A small autoregressive pixel model, trained from scratch: arch transformer_decoder, norm layernorm_no_bias.
Rows from block 2 of a small autoregressive pixel model, named by matrix and row number. Rows with one number belong to one neuron. Each number is 500 + 50 x the weight over its row's rms, rounded and kept within 0 to 999. All counts start at 0. Numbers have three digits each.
Before each neuron's rows are labels from the 100 images, of 14976, where the neuron reaches its largest size: "top examples" is what is common among them. Only what is clearly more common there than usual is listed. The data: drawn human figures in many poses.
# gate: MLP gate (model.blocks.2.mlp.gate.weight, 1280x320), inputs 240-319
# fc1: MLP up (model.blocks.2.mlp.fc1.weight, 1280x320), inputs 240-319
# fc2: MLP down (model.blocks.2.mlp.fc2.weight, 320x1280, transposed), outputs 240-319

top examples: purple top; purple trousers
gate.81:485499535504511535464548510493451457559461515551466466385448490491448501494395499474492467458470431569497516589434437486511499483457558387506532444532495482476476445560461468505513562472465521572529515477476451474438563508478553485477555610
fc1.81:512542483460427484584485451526511514465525468485539524495468607510497521483534483523474563509464457521448482442524496475524554446543500544546510514499499529604535502444504467487504471518575436315419453552612539502529493475546525518542554443
fc2.81:542511519545504455536543493508510509510536493445453507497540443388424592476489401410484460527468451480448566555503481535425497458455499601499484524505518473473504546430515512511448536442396491591551510478484518604606453567538525409494499535

top examples: pink top
gate.763:438469476508475522530455519569436520509442568491443538510511578497400473447452511511446524534494485587489477486555514489456442512553454470557522534518444501510371588505490489515501525446465439523497540575438542532536489494445549477458486468
fc1.763:512410507640450473564523522474554497547541465507498493529547496493491578483461561552462519434489509527473552465479504542529494554445409518519504542616436415510500441464487514532536493452443542485495392467476498582616495494486524436556492486
fc2.763:538439545438486507413483471511592473509513457520515581532514468516368501546525486462493613393567503525516548409484414469594516394556510567354502610516475517431458452526478458431426490520546551476588494571549495464504526553483505491537500487

top examples: star jump; splits
gate.759:457534507486509548548541466558616568448448524482459592467413419435428533563422483540570518543454447503463398494427569567528471573611435465579520493544455525482494562564492524415569484563557535567536473434552533549489519502494519520460479524
fc1.759:541482526479525567464584492526574508399433570462465516500459463461558548494439446432454483467484478493446525509471435517457438515514413449496510466539478519509534481520439553501467594438469428468497472463557543432442528567388506510481524511
fc2.759:485479527565560494618501504498439509535462385554505391509431487475641509506616428521427415482518425499516493386536382580512478540416596457562523542437530476535503488431444588510462547463376455508560559520440487503509425543530556439586528482

top examples: purple top
gate.672:502475508489479522564500502468478499448457502555492544600496525479410576413468528407512508487586575512529487508449572475472447457442509481516475481446456415363536449431507537538495552408516517558556521531521525469504515466614519457427532495
fc1.672:547460581461484484469534505476502494542488554523472470477542423501438449484498549576514518454481504555503524414579457508529537509435634469390477552452537508488457561588568499357466621499452557520511459514494465524501500425449521508526481509
fc2.672:485512521516532466579527465504436439547472514559507416504478543491346434464437530437572577515487588552419553483497472445591546519602432463388461543491547455554501518466538560417471510536436521489481549481568541475492554487469396494495563501

top examples: grey top
gate.601:527478533456430566580503555574424563508574486468586451501515493446552521569578521443458600501483423516488516609517500506484521397607453506463495512493475489518503499548502449512440528499487485472535508434381458503533395508568593455417434447
fc1.601:567502464503455501458473557594506488449429578538501489450502509453473547588500487457415528455443496380504600544474390491567528544487527439491582588484463495536477498384499553554502445473610533527556446469483502478539518590487478503511518535
fc2.601:454565505583478517514495459475542439470485593459516482489495541572330440446449555466475487478513465374561517537490495538533441524520499396482521432525511489453456421507612481459521491561498545453596439476555488483536488592499449546429481496

top examples: purple top
gate.384:492481514527524539484481511502597503552483523440498528455490466625493513528554406449537522416548471558510524533510474391430507482419499569549504557476485474560411472520443476475464455452503473491369569468595493495576485519486464496350584490
fc1.384:490462459477439472485509505445472525477529486588496472496518465616483471574474496589506576468526533432412442437465430522467519538560559497450496508428503560534521534459466519517463381479496482378534459563533487658504601424493576492491448511
fc2.384:546514524401567545556410527502575507509503410501509517471507579506419505477479442552435545528578533468542454500499462495443516438469586448459528603499599569498444616548431427521483486494518427468499499504648398407487453540497500531509550429

top examples: pink top; pink trousers
gate.279:293497504407479412498586459461438424525477492482495430496512487557514485479517488595466431551522522504553541469566543544487449582582454460547517458483461492489392537561533429437628564462441591490510512479480527448510564509522495470471466406
fc1.279:555547484578487527408454547365520513452449565578484514518491563516482543480432496472500558444534483453456514490483436517472553471475446438516501517570489487567512479523466552523415515499495451511495432525528449461442487520554496473462493413
fc2.279:518554447422497528446453432395504437481565501483527468565488489461345516497494480523597446475475543447489552479446513469450545573459552439561485558548459501447478432532503566473471486511587389482480515441450500542541497447491528540439521531

top examples: walking; running
gate.666:452601505435447340562540606545542554481460423473511505491478574560541524361562539479472575604505497487558515468458458480468555485471502484498522410475515493564501530466496470492548539504461443513536428415512447482595555575479469499399540524
fc1.666:492538517451489548526535443503465512490449437573484499585444432494527509522534470434532499482526519483461519533505404445461531479565533534489439378498615446524577471518497428406484623496503467396405494455553466406460494462544491493493486527
fc2.666:443454509504462478462525504572488510520522460502526529565487497494622531553459484455497545488499463524516505521451534448492471443556559510584576464504586507440522488552520401512458483476475481528507529470508455543520511414466498467534469529

top examples: lying; bowing
gate.146:525491444535468493435454455481444479429472427482534509585500566462585452525410433545552610461468508476530452498470572471457553465517391530542531433471439449562476529561526463460500536505480483598583438599487466474458572480534461492458489493
fc1.146:517487482397571514577530515595541491513555477538515415493514476426436672497421521541481470450455477576566518462509532461494421543493469494472513511538501522503507436501494587535496513466469403491476425486549547468460450455469488520523427452
fc2.146:601448443429546525523547551457454436449496461460448466489387505524417547381482574484510452510501520617473398370435570410507491505453550475458499550558515472464469514492530496524505477522490547512579558506510516547427525513549545563481426571

top examples: white top
gate.522:495428500542504600526436461536534539478483496457565533608463548517531469539546514454427350561586499432393577546570490551546463487487452487416510455399521478528565505429495455554488540311467434463497563601504459591501447568539481435478484478
fc1.522:520558529541552420466512492493488431499536497595535540484587554621547553490500378476448550484394453471551411536496564532509513521505501459494470495543523566459397505518521517437473561568506621555522475456422543605398541492461520444532590544
fc2.522:463526487563428525598484381461563547474447464455482531475451551451390549468533512537546438473441547498426513597480585588471524407460566496490552506485461573403458510505496460485533561525541465569548489498441488561520570517497491439525533496

top examples: star jump; splits
gate.749:509495510515585460491498505415475493563475531531496518403559467543487478544468458508590565494511444487516577536454500486587548470444453445564457458408551464525610498504498525575428432533426457591407526532420435459570503514468479486546486415
fc1.749:495509503523628403511583562478562525511414464508562494505540518425540462546467503546541562503480555579534497450491425452522533530539537492542477573468513452497496500507568454528419533472545526485488511495389532482478447488421518551448484458
fc2.749:541386483523412528547538529508502539463435483581491537421497484539589485514506412452488475389564472559575567581504536543443485471484463513460548482536560497430549495385521503476549541502497443488531494507553530379577445529540534580532473514

top examples: walking
gate.727:527525596600438428568557388542518495532518418563449453543566428492411429514473480531557510509537581498523488563509504526467592539474465512469574495545510549615509503475567555505484561421450437477464496492447473462541529505433457486472528593
fc1.727:462572565515516466425467579535552457422504460516529507541520481414447472516520503406554501647491474481460548489445483510516479492552531477485541416538421517440447405557476469409533576487405489402543526528518517493494455515434442560527585527
fc2.727:534443505443540525453535428556502446578424616541443595516430519515619483524534474505424588561521497583534518481488517470525450513453507523541513504523497533554564489503520414479550531550470542505437565485467527488438544455553586490435418533

top examples: white top; white trousers
gate.633:634525483518502509602378551500472526523435505438554491462495442580562423518554480494460453434484512438482449537483462546549493509548391443491461503583516639516573514513572545489547513525478441558528494560496427439432504580519483538490475469
fc1.633:565506584537525495413404507507571545550535563498495520578414475463514481525439498513493498488485444579494535459523505522467430524459553552529556459335548390566498427585517398460443474461552512488426525573477513471569481510509489429496445513
fc2.633:560519501530544453522368483507544515487495540450461496537434462517579491528520437453471442510480458532560409574511511490544549495415521401468533477362521456484561519530650571539484497494442569520554526598493481513529522556498466518477520535

top examples: arms out; running
gate.449:507506458546517581479508485524514533571555507531475431503545499607438466547463580483446556496559498516460445438472592453533469394548454488488435481537521505489508537494518585422582470470502528584462444442502554473464586490489530453433496456
fc1.449:513422444523485610570393481530494603563514452498476539437512484505451482557484495455522451396497503458564601522548532455511413449505548573578551525528410573548454570567537521481447448471501522498544487453531532446451505450520456428507534616
fc2.449:503478452510469488406526557532540478483512508548473486450449430431634554484532376422451603540438491445444489521443510536496577486451468433537455516566530520497526399449469501596485468501457473452555464524534567507483428431512525621501424491

top examples: lying
gate.8:454431453498457509522558450475481515528464557513562633541479508532486503500517503559486559529505497500591450523475539540513471486636438454550570503460481512390428484482426470606410493445464513466538533514506439504511551480507481560534544490
fc1.8:558529457409523552499477448478504484496563508528544457485533549501436401507411556502454438522427447548505541463453561496526507469538484555551518491451531516490495476551436445476433467499500511508420540467560581390500534553532434538459556408
fc2.8:474571514519467540502431565550545553505477580520442473486417552520634537529562511568460579485544441441420536493487494489484566603437519488459394498504535515522533524475515636531508544467495477516434444543516488546437503498468576492413455547

top examples: squatting
gate.723:542423468457503497480532500462461562529547575538465538490554410542446436514424524551582510489554478470474418490439596388540488493523446534519400492490473490407593524522515488508514591513604542487440556497518557414505556459498579540509523567
fc1.723:504517433511516413444447464529548493485540587425479537577497490533378452569547465510492535552488541426557526400513465559513449521482459519508635519567548497527379591451500439471532543421540478436472490525604498425507566501509542440466556548
fc2.723:521470506491472546452575443540414586547553548536481487516508468487570503401510428345471557479471507501492398480541571514495538520503416428573498482470469469526496359449575497542439528508463467505501476598586485481563505476483526506531464423

top examples: lying
gate.475:407500561540511443475518470534612500422484577504532445494518501508442384484549537489556415606564466458504558384512581502513533566439507474437538414489449495545463469504565529472527397462609476541504359470401437455520504458551431422461455480
fc1.475:454471484496400505501482524513566459510406494450595612507545557501520520537397418501511324460561461501482451443445574518535462444434577496587552422516452468502553532514523483541494444582578507496552458459471476490549602447476444516482546514
fc2.475:520347492407448526383565536467535586458415467489472489514555470538623508600469457441507488500511420496566490510493531387441469419522499470516454443510528503536512551505471571433381514598468571578458509480522551577541583432601476509513511518

top examples: squatting; arms up
gate.662:558500384483587593405409488542472473449515479536518496570599539607431361541526542573446516558565543511533424505412433542454535479561430481516511474545530527432521507578565596507580486524491575421469588504405517454532556438521524454492505485
fc1.662:525504497584529437524502503536529527465572467425557499383446528524533561416486513580536461500587490482535508480476501467478579399453515479490572568587527500495526471443465461560426480521508491521484499475483572548550493541506457458452514496
fc2.662:585409533496430529591491512401557528469465500450508535507483548434479576442509578581395506532487465428501460462513467493526472373479532476575502564509585613442484516459568501566552511530414538531489530493449455528515530426515541444535508495

top examples: running
gate.77:499457541490460476575535509455486421618504502459427574480577496575527506457481558534508438460446492545506561433517414493521522497603557510462455490539466563582529539481531549474493520567576485519592417439580428510518472452506510483456480549
fc1.77:511440491497538483372470394464560518476563515500574418408606439538480416474449454552505424489554478415535477542518592555509516421480567500469436468482454511491485408505484499564559516525554480487447591611484458500533587573462480604434571539
fc2.77:619484491567526463424459527430498443565526358464524512490505527455540558509474503498505478466515511489515578538465566523482365432481492474432470485509391381407509470492583419468484498445528470493532513544581511472465550536444493611448474455

top examples: lying
gate.416:527502515543446456462487497533488526440539509563505579445521588468549415533524574487575499512537496481421569504549501535501578542475491529531461522503519474494560475417499544498460533400435477588472416505526481510461514523398486567482545460
fc1.416:550474521587518429601574508415525558553516465494447554569485514438512456555554515449457524435454534582472522482464443424467537409519608493488526457644484543608589543518563566558587475561540481375495553475456549543440525495509478541521428564
fc2.416:449409502485535572559466458459520452555502485555498507430480517361409473466537536426569524565514533548498527560461450467404495474586516500503557471522485608515478559493414529511437540545524558426530586504543543456483499540499574477624513541

top examples: pink top; bowing
gate.106:507455460570457410598547476586455460455473591495574492551507485527454514462503480464446515522479609523484496469428448627526467480552492468409535529526451543534562510471486526575566528498440473510478546571416553534495469640435449523455481558
fc1.106:453495514467449444598483418583481481450477542494540484452443452569495591436525560510527500500472525503537456508590524518547504536528560451562499482487504584515462468487507545492549497557531512496512540510529428460490537532539485483524476449
fc2.106:594493547538516511447527482461427481529504410537501438501488433526453465511490481546647463566336513443494413478449478501530560475617505538511592423414438450525472501546424471527511439516492455542512404524530424416535502479461557427591530466

top examples: lying; splits; blue trousers
gate.173:496448541483563512483607442461513459529474440426496554492562603511455558518487623431536486509547454460457512474469499543584520538522553538473508532361491558499507513570556586536473477480438489542533449519444444443559558587508528460465577500
fc1.173:522618520530528454477500509565522405523495416489565473527575466468495580436539553470388485537578409469471523424511543514520430509491487471573415515596520489459472559512517497456607505526571509526474502524522466515473448410557532484484529516
fc2.173:481460473472564436568479513398548570464460499473548489469493548399441540496406506472457483479539407506467469564495433549462500494514522448465453624524519465589470501502533502456530485383508519451498412499432460535530481487553521563500485457

top examples: running; arms out
gate.333:453498456452499536525380462498552521494459563458404528493565426422428499524536515509531450548608460471557503582520486467487521521535541503547495457501409541540540426509483514596529450543507501490535426468515436443516499499532590499488551497
fc1.333:423555372585436509475441466512446541546520483498544479469475460487466461351426515421508592525548470406455550573458483466564520560492462488444539484521454527552456523589538508579432449478402518604545517486444488415536522562578557543438525507
fc2.333:517588508538542420473491460473477530546423548564571487500558616471603433524532570467508441528537484525639472478437489528533443505558512468494548507460532438558508522442492415482523432424465532596575506514477588480618482535517498545458525542

top examples: arms out
gate.353:428480453504432496499538449588451534569448575429520564498510475558471500479561484521441495507538486523480489439567529622466465478494558599514591604473402529534519457548527451555547487464495559516445496507539418448474448559511551461528481509
fc1.353:508516475548581480544480568383562545489471620467549502496481546553432490426419519480492480520514457436531557537443617463538468482562469493432401473518552582471558582581530540507386388516585475584547467533582512434489537472538502515500501562
fc2.353:442450565580417499487547489522508543499554572545570559508489489465461459508478528473521541494485470541411479481530459599494509528536406508489514494422391584532551350469544506532495584464453529606526454445518363449566491399435524466553408442

top examples: black trousers
gate.231:514491538492492524529475400472598452526534505532474535450499347486459513469509544452462484462458540476541476530549530470557492545410476437511446478492587574414486620472560347407585567484567487483411562439565467490467556497537460413439450565
fc1.231:463536416529394383503553460586493436505479502480542516440474496430474592529506499540523446488548483461467482592543536488486504473425505521533428479490487509426517421584466558453512505461534533558536452523465502564562499519493437509515432565
fc2.231:470480503507548432555489509541452544492500501427524591524507566434560475487566540489534461473625445482534415532407463538491441499418537501521551445509537499573414472531511473497543550487493365552492515460552595543495485437545491506537466492

top examples: black trousers
gate.65:427489561509458462482520445427509554488485444443556453498565431479532560488459510528418511504508528477463534498480465570474590511487501455525463449491446423538520437536469516510519495485479515467572454598582459550529496459524607413567462497
fc1.65:467548535521470553396345410481431528464502551617457553467477503481511389530526527446366457480458520386563467534510497410487612479534494535541539574455553514511519497439560461544453513555623409434444446541467448525471536470523563504496431550
fc2.65:479503536502418559499486399597407444431443488577474533482511562444636523520501465513479470547432579553415409472498535462495488518504532505520437554552572406484611465488429540498494591526521509491503458538549483483457569466507460496450499422

top examples: white top
gate.93:529491580479431468486410592549457459573512340484378528623573533512424500506548542488463474524535484530477528532440507411499513535492545475464568452577439482434438553548460504525526518499459551409439539579523518425482475591484469466467534511
fc1.93:502454526521548490512452593528530456554629362518394523501494427503470502586480576524510506539477477506483381502471451548428542576530533470503430474539463514521517493470385521562489594454510555468477477542502499464407492518489427487451521440
fc2.93:539535430506618556445501522605496525426543529533493468424426527541709450492486515589502499498567514495610546474459451574500503506570462617489495519577587540573546556532585489483452473422504547514526567442490455602488498523549555475444469555

top examples: grey top
gate.631:526551466468490517511475553494535483495534446546633532510504480545515633540437466382500482494458446559448572579498462437567477452557542517474506503346490536503574483559410486515474496458526474436574474500573535453560396425457511469546518500
fc1.631:607544587496500506510475493508494459388526425567494586553495503607570515613507514503508492547526586435510533502408491490440458441475625519502582542497520514535499535502506542497560446472513499388548515505486408504530497415510540469464436590
fc2.631:447437580536482461483495563506476500546538507443447536411485569463631501531475486464583511583384516465484403521517554460468457556538544494421451553454486455518568481479498584490418534455521486483450520501521451497512532395571549533489482442

top examples: arms out; squatting
gate.549:400401381526588515535538435634424491422437537475491532488526405499543487428506448455447614586484449491539536449503471534500505493529440426517354477371534487573517471545547437507534467466550525516497604571422454540462597496475516439551492457
fc1.549:498560544478559570406421502495479463495521517476565569567414554441431509504509482524528433446475571512449531491496514555465492473478544515486509559510494509465508503445529462417619566571557497456531478462535589541531553464527507480503437468
fc2.549:498471526490551530407540437592400487515567540444500497474451469518378450430496492461471531570509420571437413496410479406550455494484439484539475489465463474485590464486565449428533446493451518478502458409367500546443490543562502407455423373

top examples: pink top
gate.142:471441542423432504502508549578505513464464546534484508504468438585487610412416498563452419602407506495487582501474507499475489494589471469577541478583498499465454548542507556509543481521461475517514486598504448499385532479506498550489524406
fc1.142:466567508529456550528501558406548567510469520509530477473505535482434511540544430527517544514462540490584437460582513618475518564535546570513507555469573470503470534523410483536392475528489506516542525494570494503578415534442510468528620508
fc2.142:501621507505601489492546453498566447533589576497489480515520574471484428573559492517501535457499520456437548524516434574611492547460470451531507468466570450505525540486471432539479539529503460456534512481457531598493399522532525578536490522

top examples: squatting; running
gate.134:460463467467489483445479626539485451528516559417549517573576463448546497466469537495529504510465442532415516536493475549571477568455544461582506554403423539487491466454427529564457507449519376512507494523465480604524524537529534504536556480
fc1.134:552459546484438449466526525549414468566460363533489565548431443504479499447506483467540498477528509465494565459561600432535570547509507575594414552446515497554469448409510447490499455424469432483536563618539478457511491483561558557423456465
fc2.134:365537508448484503543507463456517567445441631450506423594514527502397449474519491360494503490513384587457417555582500476434402439486482595465479524550530510469499546609480569500522468539533519472479474534495463593424488481491486535454502599

top examples: walking
gate.89:553551592402474506499463702609430484585570421486610520435561449455582453537564511494484502486437437481466445418571494421493518529502493477532501551489477553486437518532524461520459615575467503467527470458437472509577465511462571435588550499
fc1.89:442479477453573460519467515554493517520487476421480444498513537497589475582608371535565531512488509512428457444476562419544440451515466411544423538479439505483462501544589492532481428464564457541498386481477571460511586465523430400570486532
fc2.89:474435527472559560538488493490524430548489439452482532541409485541580484548545364540510436483460583538558473459535487482473496428589445440554390567608541514482506583546489556481499459499583416547453416504503516512510508447552477358521434514

top examples: white top
gate.641:585472506466454503496415483607499558484492556563505503448444462512543465530501529562538540413380478528543490649537419504613507559499484611536439494515486448445520471495541441535578402526571480462462553529403469525533606493544415498412548521
fc1.641:543583594527535495548516533432545414452489574519514424538489428484589433561498485502596555491523526548478474485506496539508532573461461513526531533419475434520450427443391598481542536497634466582482551527509485383458473426515488482451471480
fc2.641:513482496433497495440454400491489520567448532527568530527586463510381526506540456435457553548429411585446537553482420472506567585459501503512481531401480464537564522401544558517468530481602443472504523413503536432545565487482420516522430431

top examples: white top; green top
gate.497:543466523505405445526520472517504488442458523587507574536512407508471474467547459592467546576562507446497506485553577549568463527479520340547440505553529579445576444545530420500586418458468496465549460488568454447524511488447465488438512481
fc1.497:475542534504446459560504503545596465471509437476629539416562556519500520466450437566493532473586434452571488507520481462524456483470524550520499528459453448570546470491437472523489565502605535481475510511591625480471476450530494493535578414
fc2.497:518461477511588496407595538485548518522537508512414480500524523580379519564436548504432564488598513493482443545447506636505494501482544557499527572404482487490464545543548467559409539472497512571489517535464460518478464461524532533505478557

top examples: star jump; splits
gate.421:634532497603533546421552460513506530428436525469500430478381494567491611475437432457435597555553529545522484366481460496541498582468466451508533469546525467487485523574528534501510557440475495486455565607463489530513510461464529543535500455
fc1.421:543514528496493424440498512480454481486591537476382479439510444582500519429446580531457515545414515495498559530548534562571516534498474486510480437477425540448473520399378565501490458528510594568446476489556500440502461452549459522487507458
fc2.421:413554569468503515564493405471548499584539443413560570559538576469447541510466531495453568479516605543524438477604380493455444447529554643517521493517494511600427527460543545518548496423489519546396501486473453475516522483429524443481482528

top examples: grey top
gate.447:500461469410387600565511480533483485542511518512489493581464486439467479528560516386540546481504456506491445629490521462493452485527525433493522507466434502502629436512509472580540465527518561480552578557479550492539470553542443550459407458
fc1.447:477522451570531489542469489416538416455406519468562565511534554526462500506572498598587500476518545498498496518520505484504500568537491457520507533600555443477564520509499502583610500419562497484431464554492567488523515537409422503577452563
fc2.447:464543509562594525460465512508518445532481452527512447401500474451444439520503500529514540488413525387569514465456541421561527478534503435465474511507401529480494591507443525414538494468406544523483554497553562509471510563424499540444469466

top examples: lying
gate.263:538528442537450578467527500422464489453490582470452556493523548509495416594455485451483424551535512565531530497600428503482502501460585502468497465528488450552583489406473394411488459498599513472464508424588510497487598450556513500469453474
fc1.263:546508515438545493536465542576425541500607499466467455476530461420476474495550408471538529555512554516428424454441526459543570589535523515514460506566458573496538475464490467530566515543552474554532417573577533497513458425503471456595490524
fc2.263:587463548484510470467603411516467519439500559466516550496560579528358535403496533465530377479454499506486495430516517456580475551559508447472615437449585455476496540484466442449466474530484517383569512577479463565505466429439430529470556447

top examples: purple top
gate.413:494428509462502483470657505517531476456470485455445520514470514549483474498547502430485472453538518507554435505578527502577409546551670520495520497458531658511462528580509486477467502530545492593495561611543459468604499560517537543481541522
fc1.413:467550492523576445490428439469476458517506495475555505450531556509563414503483536503480456438576489517501397506436544516454474452566572521562445432440598434556549521492458458348574498439452504551607487511579485454549538476501545556518446419
fc2.413:558518559545473402483585511489470416627442549530547459481560457495507515493497465472534524449515440486471443486449580489544548454542557537464506546466447407505504560495504555432547477528461498460470521487453523479442432513424574396486461483

top examples: black trousers
gate.698:478503428493522448423499437482455529549508431497406574519521445464499518476458380514402535451525467486495514512495554509521437632492450477465454522513522429489491480501510481456354557454476554631464505533461449585488505515500501569421533492
fc1.698:453590544520473553492548462487601510539499516412479451514503451469513422493529462464509484545509382451518494566458602485521573512529529511527459540466481446536494636520518517648497575538484474406533565471444405546472489565452534498467468446
fc2.698:526464477429515465462491486561509565563486489475488554493429448441444494429475521453507440586563550474537540453549452513490447555487462431527510416430469495559538569464447546478464611582472543484513505564462456509450439533495510552466537477

top examples: black trousers; splits
gate.107:440485459426543592485485525516485387482496511448527538450523490495481442608519552566450445441377478602511583423511488498440500492542551471456607431489534539508464490502457454435499493523475549534514564550471406516440579524416493529537504457
fc1.107:545545423566504526536453535450535427467479512537545524496501555560539434497516526515546456504508365544487480470483465501557459503542463505473487455463493441520472457428512429471510422481496518477508511527435483495456520478451441533540565362
fc2.107:589493474458500506420543461497526479466475460515525498500498497490631520547509499495515594477537523482464533463460546492464531430544512455610509551478533547519543457598398523590478522549467486443511354557502535520562526471508531472579505490

top examples: white top
gate.554:518551543485502457540464457485582507522421449485469569533560550460613546543479459518493538426494577518515492434466443532542494474598582554534498491501578485517443495559361552457448425471522512457500409485428435506433479489455506521525478532
fc1.554:431434466475550441512580527472532464514513520512585490585443495454437448475572559526506511502518601654473497531494524496581469412444482511453424507505506424522492458410544410605471562468523566463529473521556458502486532464529531494429438479
fc2.554:559562444525447519519478459526559524485446445513499470414572553458537451582521502361419503499522542429548582467473453583543573493497505526543522504537555460486501527562449587405466456460570399527535440444438524422416470549495509565436401529

top examples: white top; red trousers
gate.232:444508510390529460467540527651497534470497598507501512519455522601480438470486487563509543471429567529470486467591509521525626430432525565497495520500542476559448480501499484546435460397567500540429429474480523510470457625469468571515535512
fc1.232:405500450458525494427532620554491515459626555586463426585469477531497522520512533476422528494441473447488499509495463510499442429558581442477422537507441553513378486496514502453530569447510466497449533390529480602442506597542543449443582501
fc2.232:442504479531544503503477542492453568467443517432536529505454546526694551521485384553505594538468451518497530453448504519444557489510503486524517541500468498504551526462559587521509491547553566426557621520584553539584498487430402482549493467

top examples: walking; hands on hips
gate.500:474531478522533521390502521477380528576467441438439437543469566522460427387561551499430482611547493491582477372502487501494445482526424511475488598525541531403531433538488529526562561455378532588527549518542517516442548505528462494554531425
fc1.500:517521517508457519450505520457546422455443483588484476479456500442595497533536552458418613521482615518430479525474516514455539357434447567429545468450488469512445433499440502506555571432533482508522551478538524495416486390462529519408379551
fc2.500:509485492565457509596568457480487520489534471458486481480486527524445493427498446488597396563591432522507501514491494428554460458619539443463482483591488555563516515498563451500477454465469448485571538486539471423518521503486509499423514484

top examples: arms out; star jump; splits
gate.615:405415444424437480535487519449461553454445578499520536478544482477471582517454475517507550500432483525616520483439546540450507501555501538543452501544377535512526519532521490520456466508462489485453504487494444485557456479585492520533457585
fc1.615:451535609449525469606463493507389443464548499495507527550496537457558537393543515414484474423477480467562528495496467476506435530490565533553514399442478481546543511448534445510534466377478511561595618444542430470449463445566454553494534453
fc2.615:571531525547582459401462522514593468512499489561474553445513465548577460540502526553470535566487569526528576528496453484454482458475439524548472512469465488450498471372509459499516487413528467522478495472513553600483538499483528471449513462

top examples: grey top
gate.585:407487464492470492530539577448496474508479433417549561496553484580445477501499544484515406430462482617487567587491437551492457476462553509516417527470530524495543443497571464477486523447411581485641447501528527445581509443557495403495513609
fc1.585:472580478502520467481482625519432491427505522587461523497508569538514478426503483462399502595476438491557507506540508501462631503481451480524504524577559491484416505566476579466538401429512527523496437503496420512494410574460555470456530585
fc2.585:473488497464462440559412533502460505461529512454537538525525554412495411431480513517454501506458422536513445510512491482565615467532442477505521466509472418478499612560497564460575359505611548547405535453484432514550458503479555433407491531

top examples: lying
gate.756:444521555563510519440487516570503419584484541602466537475516489512461514626572474573419468541464533546537476436519509471487459417508523516544449468492436516498512504490503542481432476496596570540447447520481500524455495554586482502437578518
fc1.756:519623489571425469525542360482560598394458433520556523560506475524594530617560400547516510471513574503441486494464515524470514475517462429493439484520559468502523454544534460473473499521575442449521513623500486598498444452559490469497496473
fc2.756:463449527467538534514480455442504457486446587535550380527560516497375603482481541487509398541507463486503545537540423511468412538553535569544529591515545577540469567521491386459489537525558488467553531476536510556449525518490568432516532537

top examples: stocky; running
gate.350:455522552508474497533602490479551558419489553457502485492406497491465556482552531522493399449518481495494476501533637479429559472531464499577671464435447535582533569561466533438496526556529487484463491428509473503483472441591531451529407460
fc1.350:566578495496540489557595467533507534502502415429521529500511529457485546496585508553507469448471605447510560499498474435447551499370471497538580514502446516512457552599537467400541519481522440439515439461487458497487525539516456399485446497
fc2.350:488537476388552488493555443501530521457550530416537492468540528551493612477559520418483619551449470491558493520473360598473514505445537421557507580478548569481421530502392559473497443504484519447499516476424502551543499474508484492550502442